config.yaml
arch: "regnet"
model: "image classifier"
dataset: "simulated telescope pictures of galaxies"
train_examples: 195000
image_size: 64
crop_scale_min: 0.8
horizontal_flip: false
translate: 0.06
cutout: 0.25
targets: ["winding"]
num_classes: 2
norm: "batchnorm"
activation: "mish"
channel_attention: "se"
depths: [2, 4, 4]
kernel_size: 3
stem: "deep"
widths: [64, 96, 144]
loss: "cross_entropy"
init: "kaiming_normal"
residual_init: "none"
optimizer: "muon"
muon_scale: "original"
lr: 0.036
momentum: 0.85
nesterov: true
orthogonalizer: "polar_express"
adamw_lr_other_params: 0.0011
steps: 8200
batch_size: 512
epochs: 21.5
lr_schedule: "step"
warmup_steps: 820
weight_decay: 0.02
adamw_weight_decay_other_params: 0.01
Rows from block 7 of a small image classifier, named by matrix and row number. Rows with one number belong to one channel. Each number is 500 + 50 x the weight over its row's rms, rounded and kept within 0 to 999. All counts start at 0. Numbers have three digits each.
After each channel's rows are labels from the 100 images, of 14848, where the channel reaches its highest value: "strongest on" is what is common among them; "lies over" is the class under the peak. Only what is clearly more common there than usual is listed. The data: simulated telescope pictures of galaxies.
# convs1: grouped (4 groups) 3x3 conv (model.blocks.7.convs.1.weight, 144x36x3x3, each kernel summed), inputs within the group 0-35
# convs2: expand pointwise conv (model.blocks.7.convs.2.weight, 144x144x1x1, transposed), outputs 0-71

convs1.78:403489487449476498515497473579502463484451516457513461510631602512524440526530416539487502466491474404436432
convs2.78:481489527522536435518495508546429494375473441454487475497456499400464443483428515515477485512427476490473496565557521548565474411494509427466472505556551596512519446591538443555532506447402440503559394515510510383477
strongest on: winding: anticlockwise outward; small; tilted; two-armed spiral
lies over: galaxy

convs1.25:479514375494390562556425507425476552469503494570436478515567477543506552521535451490439509533455465503432448
convs2.25:517396524488477492496461476485543542584482526487566472519458484466484611496597485575504485422548523503588517555524561548492573479469497517492461484569480509497437521509631540600482466484491381515446547544498519529519
strongest on: winding: anticlockwise outward; small; two-armed spiral; many-armed spiral
lies over: galaxy

convs1.62:505461521398437449489542536501453507537510398512482443453507379587539448492502481482484560392472511455538527
convs2.62:484552452478480501394511465509510588475496428487414562596507519579476568485542531540500423522543544436547572620554559476583458479543458467408501459498529520469527500544462525448520545544632486486554506513521470559529
strongest on: winding: anticlockwise outward; tilted; small; many-armed spiral
lies over: galaxy

convs1.18:459562490519539507452408528407403470408488477449455529490450494471453487426423478447453528501478540394503525
convs2.18:478533522535488559401494528380536484470660523448476463483548511617529514493446513483481454475515579512452498522519548435562501533471514685524483451469494437499419460555472480467437462607460457485553530402516533408485
strongest on: ring galaxy; tilted
lies over: galaxy

convs1.70:527499571509465454445443419438538521492576482481453583425496494531483471504535538436435538423608460453437532
convs2.70:478444561443469487452500443485559476548505455424534475418524449514471410495545493426509392366508547569526546558502601564568551380515546465489544448485427409482513478411495522419475498501517462497524574494493498518559
strongest on: winding: clockwise outward; small; tilted; two-armed spiral
lies over: galaxy

convs1.34:522601455475474500431430499405432486474435428481502486510363444519485450487428501506468543473463570491522531
convs2.34:451496531525458514551471523635464560462578476459508441508541532572516518502447542508463441454385508499405511391528505375501524527422433513484443485465493457463429479441523454551483509487530483456447515484498497592488
strongest on: merging pair; ring galaxy
lies over: galaxy

convs1.104:432499472548462507499528503518576427508463599483509401598415489592442467428489427522503462538454493513483525
convs2.104:532582559480505516558487431418347525456564492429485518440611381519521444477520560489498539431495506463495514390527525536505443526528556432490503462519447588528520494483443474513452472546443426524485580427525523516392
strongest on: winding: clockwise outward; tilted; small; two-armed spiral
lies over: galaxy

convs1.33:451498415489477490439527534507456416524427475546416457508534461489541455492400477518395491420470460417447501
convs2.33:536458455527489590445497497593487385542547503515437470490585478516441531533516590555504499479505513480482510516550419497491525542582515522472512513443502426528487548513464536381520520471512476536479592479495480498593
strongest on: winding: anticlockwise outward; tilted; two-armed spiral; barred spiral
lies over: galaxy

convs1.92:498523522525531497518447487614521470528418425512424368466433534418563502487456514560483479558557503462500468
convs2.92:502565543489470500587476460570511573585455526423467536477432567444556493508455497452494408492423488400450376525458438474470460553504490431447432540500514541506452516514525386555521516482464503524522495435474488528531
strongest on: winding: anticlockwise outward; small; two-armed spiral; tilted
lies over: galaxy

convs1.19:553516390458425521477435543483449455485515550472481462497381433452514451440526496475412518522500596497442480
convs2.19:491542460504482373469515458513585542466469448458448458491466486528463493513427522564502497518438444534488558542545519506468438471486481491485417407436415413473404526426457455596444466472421435515502433470436494522482
strongest on: winding: anticlockwise outward; tilted; many-armed spiral; barred spiral
lies over: galaxy

convs1.3:489501476493605535461500509532513524470455462507445548409500612507549374558496456432452461483517552471582488
convs2.3:517540400518432380635522488505530557524398563538454413516520465487544571542492513557530506462474554495435419466588459465427484523376497573574516528483606552502511529488430552493534513513488443533490499398499495491557
strongest on: winding: anticlockwise outward; tilted; small; many-armed spiral
lies over: galaxy

convs1.12:579474445582434513472511498417561514540474429504437555417576571448506413522431455505476494501454491566514498
convs2.12:496412456528476543558512470495519440565510457614461406497467514421490510484418462512519384437485478457372542497523474479419457468413516491514546516551360563489567508430574579490485474495424471524512533397509458521526
strongest on: winding: anticlockwise outward; small; tilted; many-armed spiral
lies over: galaxy

convs1.105:533561481600462531575464595543492460579525467458568574541446489516466485496484494486380446532498487541571466
convs2.105:481637520526475544513505571497506548491446545537424483559483576515417468504551435562497548422588450481516434422433526546423480487439512482584539483476467495516547522424568614552519392528445499485521385573540525456546
strongest on: winding: clockwise outward; small; tilted; two-armed spiral
lies over: galaxy

convs1.17:484539428481453533391473535436489523454465447416490472568485488504405479465403465491431538532440532416478523
convs2.17:469476424475499503470484486605523463541536488489485489489488482545564579453457515533468554498563518440490435565568407595505480441435455520437429470533493553451384466450430495518516480411416435451534488458600471489507
strongest on: merging pair; winding: clockwise outward
lies over: galaxy

convs1.77:505463514440584400412501471464543425467518502459497538546630537485468460506507477490469486450444438423446454
convs2.77:514399565539496517494529428504455404488431550397445585453520474476451606522395483465513417552509496412555557534516417422527483540436476614547461550492517474479515528504412541448589473539447470513458528443452507496520
strongest on: winding: anticlockwise outward; small; two-armed spiral; many-armed spiral
lies over: galaxy

convs1.115:468409384521546524456470535433457417487567565518539558559588484532454515498439520511446423495472505463486548
convs2.115:533454520449490444411506523410467531467509487511523449453505428536522556482471541536484507407470533467412541508559550516550592532490499470477505564580518534547550483478394505408653523541432370501428430573536536603534
strongest on: winding: clockwise outward; small; many-armed spiral; tilted
lies over: galaxy

convs1.95:548502568496480574472472439521477498573482415462522635584516523509563493428515517562413565557515479502523491
convs2.95:531424439531451524520524478515502499514536522478429474553533561473489464533484539560522355482469508484494446508589507546485452454465497544583552576471605539485469543472430473614484455482376545498511533546497476554507
strongest on: winding: anticlockwise outward; small; many-armed spiral; two-armed spiral
lies over: galaxy

convs1.128:461452473604508452499571461447475460499515489597604500579426428481452473489490497529577506534425441486474542
convs2.128:531476534510489528499535572534524522515452602589552503638433496400541456518472519556554489541477410479452474581494542538500470566557504542473508466529440569485545552521597511487491556466422454539511466458545508538481
strongest on: winding: anticlockwise outward; small; tilted; many-armed spiral
lies over: galaxy

convs1.67:552525573536464588458471501496541464477443532431487474410488382483605514507480492487537459494504443411455434
convs2.67:519441465489491466476472503488496542534554528545631495526452430542603473533421536423503577532517520542441511563513586417532575564500486554577553478471502421514486497471545418555438470480459463473538608430528525418483
strongest on: winding: clockwise outward; two-armed spiral; small; tilted
lies over: galaxy

convs1.75:517411501417536481558483495539423446500493482513525509462487533355544515513485517514509486595506508399394516
convs2.75:518523525476526446520557464471521498364384493453474480499497517434463478505602422508502430522464495534508439542449536480389458573538459538429492482439424503519439463526481471424509446499516422557491481490508496505479
strongest on: winding: anticlockwise outward; small; tilted; two-armed spiral
lies over: galaxy

convs1.55:515533491478410449395453546398503475527500458518465471440528437485543430468489509539515390506502487407457428
convs2.55:513436472549482639489515443349569373496522522507452494480511510481515532520657465406487460553536472472580477438483467489436462508388556470428491534512495460502544495545516464556495480582459493493509380513492464532458
strongest on: winding: anticlockwise outward; small; two-armed spiral; tilted
lies over: galaxy

convs1.133:410435443505539495493463496471534493498561477515518409432519472430499392466450440484412495505611457492480435
convs2.133:542499466572523434458506520463558446536363645423505425546483522554480509530455515532533538446473464575533464511506490480477581516478468430452524472509487497451454527610587568510480543480519453550486516451482463510381
strongest on: tilted; winding: clockwise outward; small; two-armed spiral
lies over: galaxy

convs1.123:517430553466502511472472483522474537483559454409382412403489413483463434518420482447471517529518490517465440
convs2.123:455426475456513395649485450476511540558463552486546467416527525462447475504541469520463443532430531434628512551482563425466502538504459535485386494510424514494508501530559529533484472559456413458508524616467508491568
strongest on: ring galaxy; merging pair
lies over: galaxy

convs1.44:497465636444459521483457427438525489429493520445510535425505432453494603520476540458461441459453507504420479
convs2.44:482540406478569510570504576506527443455511489578462485415486423485565482438384470495497528578515546550526618425510490577580491472546582470520540493467595497539432487552526458447501510574483575485444483549519522447470
strongest on: winding: clockwise outward; tilted; small; many-armed spiral
lies over: galaxy

convs1.68:533401489495433449503508488430470510534503451471509548452462345489531499446482414463482450477458436466416473
convs2.68:532469481524552469431529552458492451433470565442613462511431574521503494524562482512500535472487484504445599519547461563474469492499431462427469508510501459498544491557699464499494575512534429520394545597524538530533
strongest on: winding: anticlockwise outward; two-armed spiral; small; tilted
lies over: galaxy

convs1.99:541468597531510549568490488458492435439432498557437482447588481472595502492468548503544529519549475494368502
convs2.99:526513524558496508394516449465530479426496461491402552542426443545493528535483510544564519584484456470423522408471537515544450427425445522534509533429547480460459563511538495473478481588492510536465366469546430460476
strongest on: winding: anticlockwise outward; tilted; many-armed spiral; two-armed spiral
lies over: galaxy

convs1.100:509439541417447456527538491472552490400428486471485486526549495568429370502513441487427421491476509440477526
convs2.100:487477425433530476397496498589467524434554563403558534452563488500470457490498569505488482513603486461570459469399473561523584449484467434519469583480474514506586457593486502595499587425520463483555501508530523502520
strongest on: winding: clockwise outward; tilted; small; two-armed spiral
lies over: galaxy

convs1.126:443366555415443530391504483504517527523512516518406484457553438513478427541483547417461477528464474507481492
convs2.126:468460481551513550488491523473552428430592505405415418465538495474462460501568423463459445477446526508534534494514538490566485459561478513357448393554536375456453452481540498421530488575504456504472578436475490532482
strongest on: winding: clockwise outward; two-armed spiral; small
lies over: galaxy

convs1.93:462579506580535602529488563497481557524544503495533589475559465565605515521446446456449493520492536581561518
convs2.93:501435499513492464570481549572439576560476568495465506457498580574445544527443401520494429563452521489524572488457546450429419454429479512467478492531362468488435506469442520428504512431442502520503475495531474498495
strongest on: winding: anticlockwise outward; small; two-armed spiral; many-armed spiral
lies over: galaxy